Weights of a small contrastive image-text model.
Data: 195000 training examples, 4.2 epochs.
Rows from expert 11 of block 2 of the image encoder, named by matrix and row number. Rows with one number belong to one neuron. Each number is 500 + 25 x the weight over its row's rms, rounded and kept within 0 to 999. All counts start at 0. Numbers have three digits each. After the name is the row's rms in percent of the matrix's.
# up: expert up (encoder.blocks.2.mlp.up, 16x128x128), inputs 0-63
# down: expert down (encoder.blocks.2.mlp.down, 16x128x128, transposed), outputs 0-63
up.14 110:471460510473533523508498475493469495493514467469486481479461517496490546472515521486515480469522498482506454505494514488491440509492483552457510475508526519518515465509507554506506500555500546
down.14 105:519503485498469496490510470505463504494490493430479513511540473478501530496472516491521522535511504527472489499504552508491506527469502495503500474528479541478454496494428536509483489528499557
up.15 135:530535512499484475489491519480529508506531529529506547447505532534534469500491496521512479483463498540475526476509476483508560476469486496477504492452487465476481522551498488463480480463527495
down.15 120:534502524496510478448498541502493481509494525510505511483502535499485466533519482499539444460494492532505507489517443450479510470486469457476515511486500493507474505487540505455501454501491492
up.16 130:477483492461491500527519451509434533508503511485466508465461528498488510501495459546525512486507482498484495471485530483527490512551465558490517529469504547487512488528488511496478509515516478
down.16 136:526490456505497481493492512489475483519442503460484512454526489461505515482510489523542477528531512478503492512499529506482496521472506534494512490508473538461478481497442549522474486516506585
up.17 070:501460468497492476492493473508514507498516455493545515484491459519508492503514522468471548500511487480536502471464515508497451485523547456521472524479512496511533505497521483527511510505517497
down.17 082:485472509486478495538527457509454454483537477531492497509498488465491527457468507492465553529450503466472492490487544533498510470502517509507511502539480485497510495506492474524512518502475481
up.18 114:489428504485512494510495455498465524514535477478522497483493455518483496488531515484475439493508499470550468509487532503460467496502523499489485502493529487534516500477519561540497506533492516
down.18 127:502495513474512494518517473495488467490535461470489483500514468484510528442509525489460541537504485493498485492490551524519478504494482535509469497541513497500467485521425516538520506514452522
up.19 086:501538532455491479496476499464517485500514533515477512464502511520512473525525498512515471496471539507478517497512473457559512476469477522526504515492490475462451473536514469476517460486476465
down.19 094:536519495523514500463519531514526493511476532529509492512483539500495451538534499507524444471487476519535512514510437443474505469478474481496514507484513486490509499508561495477493447503494524
up.20 062:447535574492529467515472477480486460512511477485502491550468499515479509533506531492528476504507502509511468517522479491522490485527520515527543528484526466467488470453496528507537464518519462
down.20 060:507502452502507545507519496496515522505511487460530498518516536486454527472494506489531528523505465519518464534507512474492482499482487541422529492508512496540488517486499492559482514496541519
up.21 070:482519488498482499560546453500520526454508465523533483492449505495466526509485473532501491466486479505500467510463498490501480500521469514515459515473490535546499537547476509488498479500492494
down.21 069:483464488486529491500541502477474490522466516464511558507482464486534473486461463514515521537506477450496504419495587494474475496483541528542479477521464493457495450518488500520518525487497526
up.22 096:497524507510484500487447551496496507495535520520510540455491528525548463497479492513512474459456522517492516494512466477511538490465481504509524518456520447469490478541520464459501481496525497
down.22 115:530511506505499484475515521527511487516514534536504518493501539507502485538511496491529440452518490505518503505497439441487495486502497481483522507479507493507484493473557506478503468504490513
up.23 065:471517492480508483532533505484476482511488449483555505470455499512498488485487481499437529514449493523503521518493523521487519521538468474482512536491512537511493516514525504510479498522500508
down.23 069:466498492500464530524545491500477447523505468470504535504497516458514513451494499497502508517459504474459436467492546510481456499500558517510537503524495491459487499527488482504467525500465488
up.24 126:512524541492481481476486525484508488501533546519506514470498535541496465526501495490530472456470532540500521459529468453502538474470479504510499517478502475455492486511513460453509450479520479
down.24 115:516504520511504479485502550498527475497529528536516518489509539512482443543534480495534456446539476530505516496504448444493503513501486500484522497475500498500488510482525508458480449496521514
up.25 053:480458514475473503507498474481504511490502455491491457510508489504499526487505550507475485491490501526506482496488488478516466525487506522525530522508499510468497465539500480495506502495449480
down.25 057:492481476485537498542503472489504482480487481500484455495480520490502516479519529491514516541467527461493471502509538518490540523465536528524523465500473519480540505526458520527453526491533546
up.26 083:466518529478491507492437489465526501515489502532487496480511543543524487503499500509535504473475524520473527484492487466523502479471471513541527508487512493495493487521521468471495467493496481
down.26 100:504519511494488489506494510512514497501523512538543511475501515512503472546542500495540421478529504522512480520518448449479481488497497473471513510485482482518502513508540510481477477519515529
up.27 105:470450555527559515483450508499468507497504445478521536517479463536471514506483507496458473479512480495562485496488519510450471492491502531498498491485501496555520516483506547502512497514480547
down.27 098:485494496468490518535511460489473473501545470490486478502511481500512526456472486490473562516510534510474492488485564505481478489499478518516479493540498504485496484518459500547518533507487503
up.28 066:532491471529530483436513545493483521495489504484506528508488455497541519512492514486457510503496465477515510529498491514481490485448541472468504479532454478490495508488500521542502497488503508
down.28 074:501498518524487521513514453513513470515516488499487486530507499499520490464473515491455522454449520465505520494482523525488515477506500470561447490497545469519507517531495482489510488486470448
up.29 147:529536522494492475480485537469520500518513534528521533458510516528519485529495493513511468464459481536512531488509478473496532487476472478474492527467492451484487485537508460451479478499515477
down.29 130:512494515522499474473514550509511498508513519528517536488496540501494453527524495487515452450512490518523500497488444440479502505511487461487511516492514475492477508492550508471477457510495504
up.30 091:507541521510477470487500550514523480501504526510491526473529529512537457529497491484501473481490514549510532484534474466477499464456494508505496485458501440490483499523504481502497456503503479
down.30 110:517499518501524466475490546521515502504496529530522537500502533509492450543508508490526456458516486523513529503505424460492491493484488446493484506492503499519483505496568495472509458482491499
up.31 077:493463491503499522481495481501469470518535468494508533476455486498514539500438511507439506515497501508521491497478523502502476491495552510504486534534518561522496487527499504525538524512482499
down.31 091:493473488495475472555527451511470477503538478508530467476487490458528523461497498498499513529478493485488487494493562524473487496522510514536540476531496533455483516508485483524499515517480526
up.32 098:507421489500502504487504462534466519514510460488540502513497458511472490482482486491456504497500513497550489457474483536501448479504514510500484504496480493519504485494484492508510517523506487
down.32 108:474490538449488481521520493513485464481511444498501483505489505490489524448501531479484520501478514482458494518482541486486481495517512568550543515519504461480505502494479502545472510520465526
up.33 065:533515502494487493513544522456516525475521476498478520470519466479516519489460496488479528505503501476508527506453522531480526448443509487489500449531456486510512539509474474499492554504503455
down.33 063:489500512529485440524528460533488476492508490504505497555502482483496498476503462509473528520451501495452542450447519496483528518497529474569460514465495488503501523532533512484512523457468501
up.34 087:498470467536518510485505512522492464500493498489512481492490478507511497497520514473455512509533463497500514535494554509465485473490523481478495419501526503527470537463481557506495484486509509
down.34 092:488509521485507506501496471480484504500506504476487501516499488531477510480478508496436513509466501485467520504483557561504529520514496485517454502515515501517502521490480488479542509482481435
up.35 089:435483480493507482449519475516494500529488502478460473565455497510451505499507516514531495488532512502509499485531483500542445507518511509493498533499513541473490485463519511486513480522514461
down.35 088:510508466495531482500483506474505499503451476483494501477480503479491537525479510536518548544530474483519491523522512510501511533505507559494531495485467526469507494503405506542495519479523535
up.36 113:496414519509477479503503467544510533514529472514552522523478468502468500507487505478501469516499505448530473488501501516493458496528532507497490521508508492512499493451495519542512505512511495
down.36 121:476479510470527489521522494480483467478529458494491463477487473504488544463485533495473554511510516502482485487503529518494486500516499541530474508522490484475497498509445504547503509507490529
up.37 112:470459504493546514487497485519478504535525454474516491488520458516484501498527513501474463470513498460551459491481524502449460488543511525491470498512509507503496510506509557536533478507484527
down.37 113:487474529469477505527520481502463447485525459496499487513522484499498513458483511486464499507493537483456491504497549519504478464508514531540510491531524479479467497489469479524532510541457511
up.38 144:544515497539506479502492543513517534498516522521537528482503507497550505508499480509497500498492457524516516490498478493454529468465493465448469490453463470515497522535506505493447484480532517
down.38 136:527484526491492485473504541503487491493515533520490536503501521512477473526514502487511442451514511508500524480500432431498495485498492467514491496502522469507466510479554499454512466500473470
up.39 074:503462483498490517503485462480487469510526503450513453516462504523497472504532509485508475497522548522531488521488529512532483482490474514484495485465497512496517457533490524469515482535524487
down.39 072:507518463466497495515536494478507504505454485472499500514498509510520524538495548523508472531504484505518505560496508509515505541451528533460577485486507519492482494481487544520461493506480528
up.40 117:477436482489503542483510451509446492486523495490472485520494487515456536483533484467509492455513506487520482480507502521481442474518472536496527511479488548519509497492518540530511505552515530
down.40 122:499501477458512497490487507489478494511450476483492510483500490466492518484493523476517530515518483495488482517499526522497513539478525532500533475490492530456502476481441538529491519484505571
up.41 186:526516516503483469477483554493511495503536541529505540463518542535511473513513488505517469460478498523509537478530483462492539492464478485491486498456495467466467494521513488463496461487520496
down.41 131:533503515525506484484501533515512499508517530539504529489512533498493468544526497500536438440513494520494532498504446450505493494492493471496520498475505487504480511494548507455493467507500486
up.42 151:558490500530495475478477544514522551490515532533532530466509501516555499501514475504496493495500466511511524479510473492456526468462504473447463482463463460501486517515483506471450497477515527
down.42 148:522495543506496482466500513522493498499521535529493532491517500507487462508534493499495447432490525500496516493481457452494471488496484454497469505491508487511465516465557503448491463516485469
up.43 077:513463480500496518508526497520485511503487506496470499535465470493453538508514497500488528496509505511518482545487527541493470503505509533503521478482441541530499505488498543535471543539500507
down.43 079:502515488495519498471504501478466473500465480438472508504508460491521522487504497504503560550513492490505476470500533538471503538484504521519503513496484541487495494514425506502494506476478549
up.44 118:523539496506498491490470529497527561482505507507513550466525491496569506505491482490492496467476491508522527500490473499464537469447486478468484494454447485502502511536496495491461498467523500
down.44 126:535487535536487468466500524504484473514533530507493508481510514513475450517532499505506450443505500513501517472502434455480499487491492448512489514488495474499466523496558501471517472509509487
up.45 106:501441478514492492469526500513513519510497448491530494558491448494485496501480500496451517500492520502539499472465499512529452491521528499486484538517495492491510487507483491516507522522503470
down.45 108:454489498472511472513523470510498454492503467510511506505466514466490528481488538505467527513482517474468497539493516511507514486538511546566519510511519474467491497491493483547487519498471535
up.46 113:503514521503491483491490556501531479505520526522522526474520535546507474514527474486517478479474506529497535468521478466480526490484491495497481506453520442478491491530511509461505473487505482
down.46 118:530503515503497473466515532507517504495515524525498515494495519513486474533534493487518456443508484512508521498513415449499500507492479481473523516464489477504473506484563487448500464495530489
up.47 091:474436531486558519497477484540476513531516451464538487484491457512485512475481533492504459498515517455530465471477520476461474503511514513492492489502507513541519506478510526504525513489487521
down.47 076:484499514499516509533513487484472506514526502469501484496511458486511487462493484485473548520486545476450496466476526500481489456522485516513509491547501502476496483489453462524543528509467485
up.48 079:470546527439496521460515516484507489505536512492502500516501521504521463508503502492542472442471539497504501473513492490544484493483470532537505507457530475480480472522504476476523496513469479
down.48 086:494532487531533512494493510495545487470497515525504506485495533491484447520522489510514443465528490546509512522513456442504501476494469504452540480464481497500498491483519529492476483495528515
up.49 054:486492516475513485490515522533484512505493508506481539454498488482503476503535489483462521461523545473507494520445514547499518506511492475509452503466498524467476517495517474487502540545489517
down.49 050:547479530484503499513512513478517430491547500509487520486482475520529511466515544519496492479499479500472470499470504455495502508468494522548542503538506468513480531482525536530515488482477520
up.50 085:508519512494484478507483502504513556501501501503524538429492520504534501499495486521458467456475485527512520506482477465489553474480470519455481536475467494506503518536513449472459491477508498
down.50 097:503485506507483479491498533495487492505516509515519508492496538484501462504525507477533446459507491496509517479495449454480472495488477471501519541448523476500448509476567524469495460502503502
up.51 124:508517531484484493459476549485536506500518518537504541458531527519549473505496486503509477488459517539514523504497485449500537483450474506493514486473493462475519524539506491458483471462523491
down.51 124:542486529513501465472489524518489507515518534524517520495523531527495455513516474521517450447488507524526502494501446434486512477485490454479494505462506478488492500493554503451503466491510503
up.52 057:479499488509516489546506483499537534525482499469554489525476534507511507517509472531506488499507512516521514498462504500538523484522471503496500551491466517481480509547518480474527510507498469
down.52 059:477482509491496517503518501486499482518485523537496517461467485484469473528505513521527525528514460457465509463497474449477479481526493574504557516461497523447551511492523480528505515507530552
up.53 134:562522499537484479470502548502518537509517521524508553475533512512553494510486474511522500489500482510516535483511469470456534486452504465463477478474460461503479517534503492490458500484519517
down.53 126:539500534526499480470523520517490507494515522535498511497515518502470436522509508498502446443505491500503519501487428451498497485503479461503465505499505485526469515488551488459505449516497472
up.54 082:445469487532493534455529484483513496489505443471488480548484454500498515482519503460457510498511498491493502541501506555482458484513499499490510501541486559576497502475499527563463510520512503
down.54 083:473497479477488517532493441492484502513485462488504482473489471447489531512475509485494518562493495460488471506511506532465522517497527502564497482519511518481515502509478468518517537487504532
up.55 083:522447459534485487547534471537534532507506450515540527554497476495493499500500491479506520558483488444503496506523507506501472470495510485485495532528513516510539527489503488551495498493464483
down.55 084:491475520459497468515532476480475513488522459462505513519475492487501527472483496498507574518456505477448491474514539563500505498516529516544502497517467521463518484513474495560509533507483496
up.56 072:534432493515489537483482510514509521502506471492493491530489514504502512487529505481494481484510508475516499525488483554531474493439511497476516472523479490500550530499489521528502560496463475
down.56 077:506500496481503528527485456497501508474506471502471482504511467476504554477483505527486578523487473487482520479512535535492520496515501508526498496501477543497510527524486507509481519507488516
up.57 087:498550502480484489507552525503508496509506522507474541447534514497547483512471501507471525494488503511481524495501502496529548494452438525489505477460497462498520548537486472476463523490518474
down.57 085:521488524546511473453479523502494496501518505516504519507516543479479473503523476498509465516500488511467513460513469481506491508482497458515498511474474530508473503521521537453514487493479484
up.58 100:505478518508554513511493507506485513498537443499516521527503454528464505486520506472482451478517483478572458531489532529467468490513517509500507511509515493557519505485522513527485475500512526
down.58 093:454516522481523527526501462493460488476527469492489514480508466488527500439476498480449524514479534496482499505477554525504461468510500516565482495517495506485487481498464503560502510517475493
up.59 090:470544536466501490505492510466501441511523510506491478505520535529467457521526522492538484497471553517510522464526505495528475484506490517517519501507516440456468476486534509516514491480492474
down.59 093:506556505487542509472494537499527509485493519529542513516472531512465478562521465512528464468536463516516499522496451481502482496485490501452539496470500506517510510506539519480498473478514525
up.60 077:501404475493486500546500504519513544488494505497553512524480478492495539511461504491508488487494518480519489525491489513484468476509513520479487563479522529512541525511491487502514495503473482
down.60 082:484474499497504498535522467522488493517538452471501502498468503479522493450490479470468561532483480485458474480517557514456473498503514535530494497523483514456495496501465500543475560480504545